config = dict(
    arch='vit',
    model='image classifier',
    horizontal_flip=False,
    translate=0.06,
    norm='layernorm',
    head_dim=32,
    fused_qkv=False,
    bias='all',
    sam_rho=0.05,
    epochs=19.2,
    final_lr_fraction=0.01,
    adamw_weight_decay_other_params=0,
)
Rows from block 5, named by matrix and row number. Rows with one number belong to one neuron. Each number is 200 + 40 x the weight over its row's rms, rounded and kept within 0 to 999. All counts start at 0. After the name is the row's rms in percent of the matrix's.
# fc1: MLP up (model.blocks.5.mlp.fc1.weight, 1536x384), inputs 128-255
# fc2: MLP down (model.blocks.5.mlp.fc2.weight, 384x1536, transposed), outputs 128-255
fc1.158,103,113,238,113,155,231,229,240,222,177,176,164,148,249,97,162,209,216,193,228,166,208,149,182,164,260,272,201,170,266,172,248,270,156,172,157,203,147,183,162,221,242,142,214,184,231,190,180,217,252,191,157,201,162,170,200,185,220,159,237,236,165,156,136,173,191,169,147,266,219,195,149,171,199,221,228,227,180,187,210,233,207,231,263,272,259,210,143,204,152,205,169,259,147,152,183,257,211,252,265,165,232,180,203,234,170,199,255,208,238,219,191,183,216,116,189,146,189,139,150,202,241,183,212,220,235,184,237,266
fc2.158,097,244,144,233,205,180,240,224,206,155,176,207,207,220,183,195,225,228,122,188,212,259,204,192,250,222,192,197,243,289,264,233,124,165,207,279,232,221,211,176,158,240,276,172,230,201,214,230,183,239,190,246,115,162,217,127,221,158,238,201,172,213,200,220,234,210,242,266,165,166,168,202,226,226,154,187,223,186,217,193,183,195,112,215,138,211,163,271,178,207,179,190,229,217,231,233,155,236,258,170,177,195,203,242,190,205,190,185,180,248,141,102,230,171,230,205,237,148,182,225,162,205,186,252,193,142,156,258,205
fc1.159,098,149,154,181,251,212,235,181,172,164,187,234,134,215,197,183,244,223,119,220,188,164,157,178,222,203,177,183,182,211,130,239,261,154,218,148,165,218,223,150,192,241,191,131,230,223,250,120,180,170,221,282,159,237,217,213,188,238,162,257,131,89,211,94,131,156,240,254,201,177,212,225,195,191,151,212,282,238,189,234,186,196,210,214,175,181,162,115,133,162,241,225,169,145,201,282,255,181,206,231,150,275,237,161,174,227,218,153,243,222,228,225,177,259,177,152,203,216,222,204,279,189,203,206,182,314,219,207,202
fc2.159,104,234,161,193,198,204,169,165,204,187,210,194,189,131,130,279,201,176,257,171,193,285,235,173,246,150,232,196,138,289,281,189,193,227,188,299,202,178,234,237,212,226,256,218,159,232,253,269,209,200,173,239,203,164,226,194,195,113,164,233,215,270,211,215,189,209,181,196,158,279,232,214,196,240,253,259,190,181,184,204,213,176,181,204,206,269,262,220,279,175,156,171,240,239,219,219,208,246,216,202,212,222,132,239,224,206,173,193,175,218,158,182,176,187,180,212,169,161,178,197,137,247,202,186,184,247,227,187,187
fc1.160,103,144,156,195,211,124,217,193,225,183,163,134,173,242,178,239,237,245,179,167,214,142,153,216,173,164,213,220,191,219,184,187,222,196,210,194,204,164,270,160,204,165,200,109,119,200,211,207,183,199,243,203,272,271,230,213,143,214,79,167,177,202,196,195,154,164,261,152,151,209,195,157,153,208,258,161,165,181,161,230,208,213,172,134,148,173,154,153,166,194,187,164,215,153,205,256,239,214,214,183,242,273,229,222,165,261,186,178,193,220,189,242,233,203,236,141,173,216,173,190,187,147,187,160,156,179,210,161,238
fc2.160,102,200,245,200,165,171,200,183,224,169,253,170,124,176,154,116,251,258,192,245,137,227,240,180,224,256,189,183,174,208,222,139,130,254,204,304,185,211,218,237,198,221,247,223,253,190,110,224,225,224,188,187,180,191,234,209,240,152,183,238,253,274,144,187,147,168,182,214,189,178,235,209,202,155,201,233,248,200,194,180,200,289,161,198,185,198,213,224,233,199,259,113,232,204,206,149,248,230,194,146,278,231,142,166,192,147,167,211,161,274,174,117,213,225,196,213,192,187,178,187,183,175,206,162,213,203,203,235,162
fc1.161,096,226,257,92,200,150,176,114,249,219,190,174,243,202,225,176,117,176,155,243,231,180,211,172,234,206,192,184,183,117,173,150,211,217,214,226,266,210,178,317,117,271,223,169,189,173,170,214,91,181,200,148,284,172,236,320,209,227,239,212,236,241,234,188,218,137,181,185,186,258,244,183,211,156,214,153,256,207,148,132,210,237,185,197,195,148,258,221,296,205,193,153,153,255,241,216,271,225,109,225,184,233,178,204,158,217,176,248,201,224,218,148,186,219,139,165,211,242,145,220,220,235,184,237,219,174,204,165,179
fc2.161,101,252,159,212,238,251,170,256,204,133,186,149,182,300,178,269,219,202,256,119,177,126,221,251,145,141,257,219,226,204,198,237,176,169,131,340,196,206,255,147,205,187,191,230,282,198,177,176,205,184,190,208,163,203,173,176,199,144,165,205,191,116,144,168,160,178,132,225,175,182,268,148,183,194,240,236,258,251,234,251,234,166,154,200,175,191,200,184,175,248,295,202,123,170,175,241,212,237,208,240,221,244,155,213,187,205,189,161,207,142,267,159,234,206,168,146,171,235,193,245,198,191,215,224,196,193,186,225,170
fc1.162,097,189,272,148,202,170,246,228,189,207,267,222,227,172,191,173,186,218,209,189,237,176,207,171,233,303,149,200,234,151,202,120,135,230,301,236,109,200,229,199,229,201,191,160,218,231,178,265,183,194,197,213,207,144,181,124,221,150,251,231,201,235,180,210,213,187,238,235,268,287,164,189,230,185,203,197,158,165,202,188,214,121,211,215,181,174,251,232,228,182,234,197,157,188,183,161,237,129,235,212,299,155,146,131,250,172,187,236,189,162,287,158,158,191,223,131,303,208,256,139,158,155,187,230,206,212,289,183,187
fc2.162,094,194,160,174,199,181,141,202,246,283,169,220,184,195,231,190,217,236,176,140,243,255,196,173,155,162,167,233,218,246,187,264,222,157,210,152,261,209,140,201,131,256,180,240,192,216,203,228,143,240,196,225,231,167,200,214,214,218,103,172,182,204,230,130,228,219,232,200,243,223,228,192,167,246,137,201,213,239,204,151,220,196,220,185,233,195,127,188,216,195,195,272,212,196,228,200,192,175,189,212,178,161,250,141,212,194,227,155,212,255,218,211,202,240,194,197,183,186,134,234,138,126,173,210,148,195,123,182,206
fc1.163,096,222,195,167,215,157,139,180,283,161,249,223,223,152,245,188,208,164,221,273,84,203,175,188,212,325,249,170,188,252,174,288,305,174,193,165,216,196,209,222,204,246,258,169,252,180,197,195,264,213,274,270,205,260,196,207,152,243,152,184,132,166,237,229,149,195,220,124,226,224,196,219,182,207,179,138,172,192,254,192,206,236,220,175,252,214,203,184,226,180,249,193,126,265,110,271,180,148,184,213,253,183,236,206,207,259,149,160,201,185,113,257,200,146,128,162,214,198,169,191,281,195,198,171,258,214,224,293,270
fc2.163,102,148,159,196,210,228,219,164,127,310,121,203,286,232,156,161,194,193,201,223,252,243,229,225,233,128,167,183,230,212,204,131,208,113,166,193,179,212,219,186,178,190,259,282,156,216,169,239,107,161,235,178,130,185,217,144,173,181,151,224,263,164,162,180,137,218,168,225,236,152,175,153,213,160,219,200,196,215,154,248,249,190,204,135,197,248,201,189,276,225,181,152,150,203,295,226,302,134,168,199,172,203,215,239,182,222,195,182,176,248,210,163,180,144,240,210,184,130,180,225,171,260,204,274,188,291,209,165,241
fc1.164,099,265,224,236,205,271,267,173,241,240,194,123,122,213,168,179,180,183,176,235,198,201,213,260,242,216,192,205,175,264,183,244,172,219,167,207,173,181,235,188,150,178,178,227,240,185,171,157,151,265,221,191,224,193,248,168,163,195,245,242,284,201,153,165,212,197,143,225,164,187,171,256,188,231,177,203,187,233,183,210,208,181,213,135,194,258,220,205,184,134,217,218,173,227,228,229,242,164,163,246,248,174,216,172,163,267,291,271,185,211,171,171,265,165,181,221,193,200,220,186,213,306,183,274,207,125,178,225,160
fc2.164,107,156,165,209,205,170,186,165,150,196,214,233,307,175,244,269,143,199,223,166,212,239,140,198,186,239,197,168,154,169,185,184,231,231,184,183,236,251,206,200,201,218,202,155,168,235,191,201,181,200,174,221,186,238,137,212,147,169,148,192,217,221,141,181,206,208,198,206,217,213,162,234,206,198,199,175,179,165,250,158,141,142,208,147,186,184,239,197,194,226,183,226,202,224,118,208,234,231,224,218,177,236,167,238,214,194,146,176,191,178,186,232,140,189,210,178,189,168,205,219,240,213,193,168,232,278,266,143,203
fc1.165,100,161,92,158,217,132,181,208,132,206,241,214,194,254,163,242,182,153,169,201,181,294,136,174,235,158,270,210,182,202,222,194,88,219,176,248,251,218,190,198,182,184,205,308,285,188,274,291,177,251,175,223,230,231,200,149,120,89,132,158,172,217,241,211,179,156,175,216,242,212,226,243,219,292,146,190,149,241,216,227,152,228,159,154,183,188,271,241,211,179,207,113,232,217,193,215,215,170,201,168,185,267,175,184,161,195,235,192,130,198,164,150,249,185,297,230,188,183,236,277,248,178,205,144,184,269,208,256,185
fc2.165,099,129,209,207,170,137,171,225,190,223,202,222,191,170,275,182,231,165,260,205,142,177,130,168,201,254,143,167,204,207,177,150,206,221,205,101,217,199,165,283,181,239,179,170,137,195,222,206,267,217,200,176,217,235,227,199,215,257,158,171,218,246,248,198,249,150,246,222,236,218,161,207,157,160,221,220,189,163,230,147,179,204,250,202,187,143,188,220,200,222,206,264,204,179,165,160,222,176,170,198,226,159,238,178,194,174,233,246,245,191,221,206,167,216,251,220,219,223,201,147,203,205,174,222,163,187,161,228,206
fc1.166,090,317,249,287,214,150,185,217,228,186,211,248,224,206,201,277,142,129,176,163,232,201,242,222,188,256,197,226,170,221,178,170,237,171,192,300,205,261,282,213,205,165,211,202,190,217,142,160,202,174,219,156,205,207,110,162,138,212,183,226,217,191,234,175,177,220,229,206,98,152,176,196,198,252,156,171,184,193,191,100,256,176,153,202,166,188,173,168,154,225,218,198,206,109,188,228,224,263,233,160,268,198,222,181,121,239,221,214,194,193,239,108,219,283,267,200,188,170,283,198,167,137,197,232,233,212,203,192,184
fc2.166,093,194,158,221,193,159,172,230,223,201,252,127,271,264,198,246,157,211,258,179,202,226,173,210,156,187,168,138,241,171,172,263,166,208,175,258,231,128,172,207,133,259,248,205,207,79,208,203,142,214,136,213,187,143,212,202,244,187,255,139,234,181,237,225,176,136,218,153,242,240,200,171,211,237,229,210,192,194,231,222,230,158,260,200,260,183,186,235,179,171,127,186,221,202,199,206,212,207,189,233,213,254,176,258,221,168,174,251,216,129,166,152,192,195,210,232,279,234,244,219,176,204,190,187,229,195,226,192,171
fc1.167,106,154,176,170,156,180,219,289,215,214,253,233,242,177,235,235,218,178,176,249,155,220,120,152,169,176,220,166,271,214,247,161,217,224,280,199,195,185,176,163,161,166,189,266,225,204,224,150,193,148,170,200,132,252,122,203,157,220,251,181,228,165,201,223,186,236,212,198,152,227,223,62,243,191,215,232,194,198,155,219,202,294,202,148,202,245,203,289,252,184,217,186,204,153,215,140,214,209,155,249,110,202,158,209,206,237,135,261,199,146,228,197,292,148,137,197,196,153,157,238,147,244,219,206,165,209,213,213,164
fc2.167,105,204,146,199,243,215,226,130,178,151,237,204,181,206,192,212,226,221,211,217,193,220,218,187,237,183,189,248,179,237,221,204,194,201,250,293,172,197,194,218,123,186,238,189,229,184,166,209,281,130,157,191,178,203,256,195,244,189,256,197,224,233,197,158,204,218,176,179,158,171,216,203,163,160,237,215,227,226,141,228,233,170,200,165,229,217,203,187,216,226,258,185,202,166,229,201,247,208,210,187,198,205,176,210,197,181,201,172,164,168,166,182,236,201,160,172,166,236,206,187,198,200,200,210,210,183,217,192,183
fc1.168,093,227,157,219,185,266,215,225,209,204,78,192,189,172,229,179,192,217,219,203,222,210,245,172,250,134,158,223,181,136,235,182,183,149,155,221,243,199,251,236,248,205,248,218,207,189,254,188,197,219,158,120,223,173,225,133,157,120,205,125,227,169,197,180,190,215,170,238,245,196,216,210,219,200,193,180,173,212,197,249,222,191,210,123,223,162,179,196,229,225,197,289,256,275,194,251,127,245,135,243,224,205,185,165,226,187,218,238,197,217,251,177,236,185,179,188,237,186,228,169,225,182,236,190,213,135,178,185,184
fc2.168,100,142,189,193,166,171,183,195,202,319,189,246,218,221,178,246,175,260,191,235,138,256,229,266,191,286,232,181,201,257,268,168,210,180,272,74,164,164,143,199,210,210,117,205,184,200,217,236,232,130,260,203,138,265,209,142,201,199,150,179,198,164,195,211,204,248,183,217,247,187,156,200,220,186,224,279,188,219,185,203,185,202,224,232,208,236,234,190,161,209,241,238,142,217,219,251,239,141,213,146,188,150,194,274,194,206,229,202,212,215,158,299,208,211,174,205,197,151,137,218,207,223,148,228,235,203,159,243,170
fc1.169,095,270,196,147,227,185,205,273,200,204,190,200,257,229,174,196,195,225,249,221,165,248,198,186,216,127,265,260,167,153,232,239,236,219,219,268,159,192,216,183,315,162,173,204,184,130,257,173,171,190,187,189,218,232,175,88,197,158,134,180,290,139,201,149,227,199,200,143,219,158,238,119,196,218,161,218,164,205,248,155,263,196,250,186,190,187,205,190,164,180,125,155,178,281,209,170,181,210,135,235,161,198,199,191,177,247,272,189,229,247,177,230,186,147,164,168,189,200,207,176,211,190,105,184,236,238,229,165,156
fc2.169,105,187,212,232,178,164,236,177,169,233,271,224,161,162,194,176,152,256,217,212,277,138,202,230,207,257,166,183,235,216,149,155,129,170,199,108,199,221,211,220,119,215,174,226,194,270,188,226,229,208,194,182,212,202,149,234,129,160,204,292,120,240,166,229,242,217,238,219,213,176,187,199,265,118,257,193,246,195,171,171,155,265,211,204,174,206,234,199,181,137,226,181,139,172,238,159,127,208,260,213,174,211,147,138,223,139,172,138,187,148,216,221,214,245,221,195,258,279,208,235,210,179,266,219,187,192,221,152,249
fc1.170,102,210,257,186,175,108,178,167,203,194,205,233,223,308,256,259,178,189,173,176,189,255,204,225,249,175,172,198,192,181,166,223,160,233,207,217,224,159,247,269,181,267,170,182,135,103,196,199,225,233,263,204,185,209,125,234,240,213,239,173,199,215,159,161,201,201,151,156,169,210,148,187,215,198,166,87,208,182,198,174,171,205,210,185,192,235,180,183,153,196,201,209,228,211,153,163,212,202,184,202,265,237,226,141,180,255,249,234,244,282,226,210,227,144,184,283,214,153,159,224,127,179,156,192,265,151,182,158,178
fc2.170,102,193,145,248,265,223,275,196,249,99,181,184,192,176,131,203,249,190,230,218,220,176,279,170,156,146,218,188,201,172,212,256,178,213,232,261,203,164,104,145,132,237,188,184,204,256,149,167,216,215,209,245,181,229,154,175,176,161,239,232,283,160,248,222,255,138,223,238,233,143,183,196,208,187,289,187,183,218,196,261,145,223,250,164,193,208,133,257,187,265,203,159,196,206,140,139,271,230,211,182,192,149,175,207,209,199,155,220,191,216,267,172,221,193,154,235,295,249,200,203,250,186,186,204,222,189,234,245,178
fc1.171,109,140,245,202,233,165,196,130,175,192,210,239,245,172,209,154,245,251,177,243,189,248,236,223,244,197,190,292,210,169,198,188,157,178,269,195,191,193,166,258,223,229,198,177,312,238,224,211,138,227,154,227,148,208,232,256,238,261,205,246,193,229,203,220,196,313,225,182,144,268,279,124,274,179,260,183,173,219,205,160,151,251,152,222,164,223,149,175,153,269,196,231,231,210,194,168,160,216,222,256,213,202,262,150,169,220,231,184,99,211,241,227,169,150,212,193,235,204,242,209,183,217,248,167,243,211,244,230,173
fc2.171,108,194,205,208,191,226,242,225,190,199,167,189,149,273,124,215,196,203,189,174,196,155,215,179,152,141,237,180,258,217,113,295,180,190,163,196,152,136,187,181,154,210,164,188,171,169,169,171,223,171,195,224,223,239,189,214,167,134,180,214,237,186,244,219,232,185,251,238,265,161,217,185,229,184,251,152,222,239,212,295,237,223,250,187,183,233,169,212,201,210,156,247,251,187,212,165,177,256,168,253,244,144,138,231,224,173,201,195,194,163,224,314,283,236,153,206,163,186,191,173,248,170,208,217,188,198,232,157,157
fc1.172,098,187,174,286,244,212,215,122,163,193,175,236,181,257,259,181,147,195,200,246,259,154,213,197,230,163,153,181,122,204,145,158,145,218,184,222,155,231,249,184,213,114,127,215,145,129,146,199,248,140,221,199,187,172,205,157,277,239,205,205,226,167,237,205,185,215,154,237,230,196,218,262,223,235,194,173,165,201,188,199,178,168,130,206,156,214,261,209,217,152,115,211,206,249,266,221,190,236,266,189,251,255,214,158,223,156,237,251,232,260,275,87,245,208,240,195,179,184,159,160,160,253,182,208,225,194,251,212,234
fc2.172,104,209,229,188,209,229,219,215,204,204,177,212,209,158,222,185,210,176,225,144,212,130,155,196,196,173,219,142,201,217,210,181,215,165,189,154,187,205,139,170,222,272,244,189,205,210,219,207,124,202,184,264,226,167,193,207,210,165,190,233,190,191,193,228,249,160,154,145,209,214,198,185,186,259,265,222,171,208,197,241,156,164,217,118,208,222,158,227,229,157,182,211,235,196,171,167,193,253,214,218,200,195,254,272,218,181,187,221,286,169,218,249,152,202,203,195,228,233,224,151,179,163,183,224,177,217,211,196,199
fc1.173,098,171,132,249,211,204,155,189,206,175,199,131,205,168,204,269,217,161,163,201,150,124,155,200,182,258,297,186,176,172,198,156,171,182,178,159,133,163,208,191,191,263,146,183,174,233,214,212,217,225,217,268,270,147,191,278,155,183,168,211,272,238,204,283,215,228,216,206,232,110,186,250,169,172,178,178,205,196,138,125,249,209,188,126,237,260,231,172,204,215,220,145,206,290,184,174,204,202,210,149,200,128,179,168,203,171,207,139,168,211,208,141,204,266,251,180,242,165,190,215,177,141,161,193,185,238,233,110,250
fc2.173,093,257,200,203,206,190,222,163,235,182,225,163,136,191,160,218,194,247,209,199,236,201,189,194,217,182,222,224,154,227,254,205,168,203,215,248,156,215,168,212,229,197,210,212,167,189,189,186,212,200,220,211,173,203,232,192,198,196,188,192,179,142,208,204,172,182,176,237,145,167,227,185,169,188,207,234,155,225,160,221,183,223,213,223,190,203,233,185,255,191,165,208,233,224,207,195,205,177,209,171,201,197,197,209,223,167,177,212,187,170,211,192,226,178,153,198,148,161,185,212,205,156,211,215,215,195,189,164,194
fc1.174,094,208,159,249,155,207,225,235,161,242,272,211,227,231,195,199,227,218,241,176,151,174,181,305,239,172,201,180,258,212,154,243,205,225,170,177,135,213,219,140,250,261,116,256,234,140,169,171,153,216,220,208,152,186,240,228,124,223,205,103,187,133,179,195,213,196,227,232,178,179,216,239,166,203,174,181,216,250,221,193,176,172,244,154,181,143,166,226,182,193,161,212,198,83,179,198,218,237,125,200,80,132,170,150,264,172,237,101,127,218,200,216,193,227,201,209,153,196,255,210,216,221,254,145,244,122,237,175,228
fc2.174,097,164,251,167,210,128,175,235,174,200,266,201,113,123,230,171,245,141,225,175,282,164,140,134,165,257,144,233,207,242,146,160,199,257,214,215,235,141,152,246,186,200,147,186,197,210,171,163,210,165,165,224,192,203,256,200,213,177,199,176,225,272,194,197,237,147,216,220,198,176,195,175,201,236,209,247,203,225,168,199,195,252,227,203,247,258,168,262,149,216,308,218,168,272,227,177,206,160,141,202,257,172,274,178,156,209,234,235,226,179,212,183,162,175,250,180,246,216,117,186,138,218,167,246,159,161,179,271,179
fc1.175,102,267,194,191,204,195,205,157,229,224,237,139,194,154,276,195,280,165,264,180,148,238,226,226,169,214,296,226,276,217,165,177,218,229,211,187,143,186,228,188,211,275,214,203,229,263,265,200,167,187,134,251,175,180,222,176,124,201,205,184,185,137,225,231,164,185,181,261,136,208,189,172,194,218,251,196,202,186,279,243,175,195,174,198,158,188,139,179,245,185,222,259,162,203,194,210,235,254,120,179,260,276,211,176,199,208,270,227,155,152,192,229,217,243,240,212,141,191,125,307,186,248,154,164,250,196,238,185,227
fc2.175,104,208,247,163,224,223,213,283,204,222,160,155,117,203,164,112,172,198,229,241,167,210,143,173,209,222,152,195,176,176,259,237,122,195,165,226,221,211,119,163,122,168,227,254,185,64,170,238,209,240,129,161,232,235,264,249,197,104,181,235,192,246,157,171,195,156,199,186,231,182,230,188,191,183,183,316,165,189,185,244,239,212,204,172,171,191,145,267,199,151,190,276,214,225,214,221,180,226,230,158,194,138,197,211,150,188,209,210,167,167,211,128,182,177,185,202,133,188,220,207,235,180,181,240,269,170,208,216,228
fc1.176,103,177,192,188,141,210,251,181,202,156,219,210,195,178,148,204,186,243,261,189,199,174,244,122,235,249,173,251,216,202,218,182,189,181,274,223,197,266,262,189,159,227,171,168,257,203,178,191,238,151,228,215,206,195,170,164,247,218,230,165,276,218,210,248,207,189,198,192,274,190,238,203,192,174,208,253,280,212,215,127,223,161,229,184,176,220,236,229,137,166,253,196,117,177,176,231,215,160,274,165,247,168,158,204,170,226,176,225,256,171,197,100,162,195,172,131,223,247,216,223,140,225,200,157,250,230,228,259,187
fc2.176,099,140,230,144,206,194,181,192,260,205,161,235,172,199,202,246,150,252,185,241,221,231,255,177,134,167,187,154,211,247,202,254,151,224,271,239,232,236,185,238,151,244,238,218,135,215,188,204,180,186,161,197,207,213,170,191,178,137,156,212,181,187,186,187,151,188,212,226,166,209,162,243,229,233,182,181,213,153,177,196,246,137,137,174,251,204,82,165,258,178,150,206,197,221,208,235,198,252,219,217,152,228,192,210,206,143,182,209,121,154,217,197,278,182,220,165,241,189,185,219,150,166,205,191,149,167,158,198,210
fc1.177,107,244,190,240,230,218,212,179,213,257,202,285,276,230,255,207,177,168,168,168,163,191,172,243,168,232,237,147,234,210,257,179,232,182,203,171,144,275,189,214,126,128,163,172,189,176,235,194,168,252,291,195,199,116,107,215,211,218,174,217,119,221,156,211,101,143,145,251,214,144,226,225,185,169,194,223,202,168,172,236,150,203,203,130,185,257,156,209,236,185,135,198,248,141,223,250,265,238,235,194,237,204,240,243,218,225,225,216,198,210,169,234,153,123,216,183,170,167,301,187,224,269,213,208,221,176,253,210,209
fc2.177,093,253,177,97,215,210,185,154,229,185,184,156,169,168,176,226,158,270,257,225,155,253,137,219,182,257,185,172,181,224,185,233,222,167,249,191,141,123,184,253,245,200,247,175,197,199,174,235,142,151,159,195,169,245,238,244,205,168,195,121,214,181,214,266,172,209,182,247,151,243,234,227,215,120,224,182,209,190,141,233,183,210,232,217,162,111,138,186,225,244,161,212,102,258,245,101,224,182,172,281,283,128,201,175,202,175,183,153,159,252,191,235,254,197,172,204,213,177,164,155,191,244,219,209,230,147,165,213,210
fc1.178,106,191,223,168,178,166,172,197,201,213,175,133,181,199,112,134,187,184,229,199,211,138,180,208,166,171,229,106,231,172,192,228,209,171,194,185,217,217,209,177,157,169,213,198,163,214,166,168,205,114,180,225,156,146,190,199,191,231,206,239,217,223,156,203,155,210,209,203,235,206,135,177,282,207,188,264,243,151,190,276,144,163,183,231,201,256,241,265,177,146,229,202,243,197,240,204,173,189,235,231,147,203,198,229,192,187,131,175,102,152,221,190,238,241,263,161,188,273,264,204,173,203,206,187,135,199,190,259,213
fc2.178,103,228,144,224,216,219,210,221,184,198,143,226,186,200,165,196,205,203,197,183,244,207,237,193,205,145,158,187,158,217,237,250,169,166,225,259,189,214,215,174,210,121,270,221,225,192,138,204,197,176,193,169,164,143,229,168,202,146,263,245,174,178,181,212,235,207,185,142,196,185,249,247,188,181,170,227,178,173,218,231,134,155,193,167,166,199,179,206,152,190,229,192,187,200,206,207,189,202,193,187,203,193,214,182,161,194,156,200,182,213,225,248,162,196,191,230,191,199,182,195,197,229,221,231,228,165,181,201,199
fc1.179,097,186,265,175,194,131,201,261,192,117,119,210,137,237,191,234,208,151,206,184,229,192,248,190,236,247,209,171,148,188,184,171,190,212,188,238,186,216,217,174,277,216,233,149,236,229,205,267,219,244,185,303,168,187,169,151,247,184,229,209,225,155,217,209,187,224,198,127,229,195,220,176,148,200,156,176,177,121,252,181,182,285,176,184,164,205,243,161,307,182,192,191,235,193,211,216,229,170,264,182,269,214,236,211,151,214,253,232,132,158,191,179,279,207,240,128,228,198,207,197,239,192,156,182,244,225,198,215,114
fc2.179,101,199,178,172,201,196,166,211,163,262,223,201,156,159,255,183,166,228,248,216,239,257,208,161,227,236,208,166,269,225,206,189,192,151,165,140,244,241,208,230,157,151,187,220,168,202,206,227,212,231,202,178,211,218,138,257,118,257,172,172,176,208,240,163,154,176,189,196,176,176,171,213,191,214,204,224,201,167,229,251,286,231,192,217,216,157,129,213,194,250,190,244,230,161,198,186,176,167,170,200,158,163,145,207,180,176,175,179,217,215,168,187,181,213,242,242,171,165,214,179,160,217,236,204,174,218,150,199,237
fc1.180,100,179,174,177,258,268,215,258,158,152,183,140,184,162,125,238,269,265,208,180,227,181,208,229,210,225,122,280,158,197,220,184,188,239,167,203,180,184,248,175,182,217,187,172,165,211,199,118,214,202,168,191,233,203,229,186,157,99,229,175,233,237,264,130,159,153,210,253,163,199,200,193,160,189,171,145,244,194,187,198,229,157,202,190,218,256,166,260,199,98,149,170,177,207,238,174,186,252,230,144,233,234,210,138,190,192,218,114,178,184,210,185,240,246,174,203,211,224,235,206,219,158,232,243,239,129,264,133,198
fc2.180,104,249,187,192,176,159,189,179,187,206,183,160,207,204,260,211,173,167,225,225,148,196,180,154,170,219,256,189,232,150,141,165,201,234,202,125,206,222,198,216,179,196,190,161,254,214,265,175,189,204,199,131,270,237,113,247,213,205,155,192,157,161,149,201,210,198,189,241,257,241,226,261,228,193,172,182,193,151,174,146,247,212,176,184,223,174,247,174,187,190,175,168,295,207,153,267,199,274,165,152,227,194,209,216,264,224,153,212,222,174,267,181,165,190,211,140,187,262,181,242,231,190,237,179,165,249,242,180,197
fc1.181,109,198,216,197,245,213,247,264,127,211,159,162,215,201,218,172,201,200,243,190,147,210,241,216,170,246,172,230,220,213,181,293,211,138,234,207,159,221,171,255,154,241,235,250,221,259,174,319,293,170,231,218,166,229,193,228,249,189,125,216,126,143,139,197,145,194,227,219,154,213,174,227,135,305,173,167,204,226,236,208,166,173,241,192,207,178,188,180,233,270,189,219,203,189,200,264,187,210,142,223,145,167,242,162,191,204,216,191,197,165,184,171,211,152,208,200,165,162,217,195,157,275,206,249,173,275,215,176,228
fc2.181,101,245,158,172,204,171,218,188,188,221,172,159,229,183,146,186,189,235,238,228,183,192,166,179,273,211,181,248,214,210,160,212,148,236,192,213,166,299,196,216,203,181,275,223,155,228,130,195,250,197,178,176,236,184,199,193,174,160,173,222,176,205,204,244,236,183,179,260,192,187,251,198,156,212,222,174,181,205,234,233,222,173,211,183,174,231,218,226,193,175,210,132,230,250,170,167,211,164,194,183,254,217,206,286,213,166,224,186,144,217,163,171,236,162,213,211,196,190,150,153,207,177,196,214,194,212,185,185,175
fc1.182,110,237,197,144,152,211,213,249,136,234,213,200,157,165,204,249,188,160,91,155,220,217,170,177,203,161,171,158,205,205,142,228,194,145,253,154,196,120,161,181,147,292,161,196,208,242,242,199,223,258,182,159,185,199,207,211,227,216,138,216,165,215,154,192,122,192,162,185,166,239,231,95,240,130,189,224,279,162,187,168,248,164,246,191,219,179,188,288,221,239,103,183,139,233,180,279,240,190,219,245,159,169,219,161,197,208,245,285,129,235,184,149,149,175,171,217,176,158,177,229,123,189,167,222,154,197,226,194,256
fc2.182,096,172,160,197,222,214,170,161,195,184,163,208,193,210,208,174,92,165,243,197,214,216,222,233,212,186,267,212,118,195,222,204,202,190,339,267,228,148,180,196,195,191,246,178,229,110,216,213,146,168,183,276,207,209,152,160,203,74,196,182,224,199,212,149,193,202,208,213,171,214,200,208,195,229,190,158,233,240,165,179,127,157,246,171,194,173,217,168,189,166,194,193,211,245,249,248,161,179,230,227,245,199,184,185,163,193,219,232,170,319,196,216,223,164,229,198,171,209,272,178,200,143,151,240,189,144,197,260,159
fc1.183,095,175,197,199,157,207,182,193,217,212,188,229,181,276,154,149,197,183,190,190,168,252,192,125,151,238,140,242,152,149,261,185,156,224,220,287,195,272,232,190,178,153,210,182,185,225,170,257,220,208,200,184,209,183,108,163,241,210,166,183,191,182,198,165,207,231,217,125,169,160,295,223,211,249,171,176,159,182,223,183,249,60,202,247,112,207,233,253,158,175,229,218,136,218,139,214,152,125,218,188,192,135,254,179,176,209,199,170,194,153,236,176,214,220,238,280,212,207,189,289,238,175,167,183,134,203,242,151,214
fc2.183,100,207,189,120,240,215,170,246,193,267,256,215,286,165,269,191,228,211,242,158,244,194,182,175,225,247,210,237,207,176,269,249,246,181,223,111,258,249,217,200,224,159,217,201,195,118,182,228,238,194,198,237,187,187,195,234,132,185,173,133,222,226,259,198,184,213,206,191,183,198,159,201,172,149,191,259,169,204,201,197,204,274,240,218,237,226,211,134,200,177,177,254,223,155,216,200,210,166,167,151,189,222,194,180,156,157,216,166,182,219,178,172,196,163,204,206,195,175,202,165,156,202,217,255,200,208,205,219,281
fc1.184,100,110,162,184,147,209,144,222,164,171,236,140,200,219,239,187,90,219,269,184,179,163,121,284,198,241,290,233,218,214,225,212,257,162,231,224,214,194,152,225,197,209,246,207,136,253,201,195,168,167,180,238,208,171,206,163,212,149,197,131,192,114,121,251,149,153,226,157,162,203,171,237,131,277,177,181,180,216,192,220,196,219,189,129,198,126,153,213,137,218,261,212,264,172,218,249,205,263,227,258,202,224,210,242,242,190,192,206,147,229,187,127,244,162,183,226,131,222,242,190,241,213,168,218,140,233,176,201,163
fc2.184,099,207,167,181,177,188,179,164,202,195,171,251,164,189,191,136,167,207,199,240,206,163,206,196,175,176,227,209,192,223,242,212,159,194,239,241,143,196,247,203,184,233,253,231,226,197,155,168,189,145,170,247,177,210,265,206,162,173,259,202,183,206,157,175,239,192,213,201,142,220,254,226,172,204,194,260,182,175,199,205,197,162,196,183,150,197,211,191,204,166,194,191,204,265,205,196,205,186,178,190,184,234,155,211,222,168,226,181,172,209,183,251,210,160,206,197,182,187,212,163,222,186,175,217,223,197,201,224,198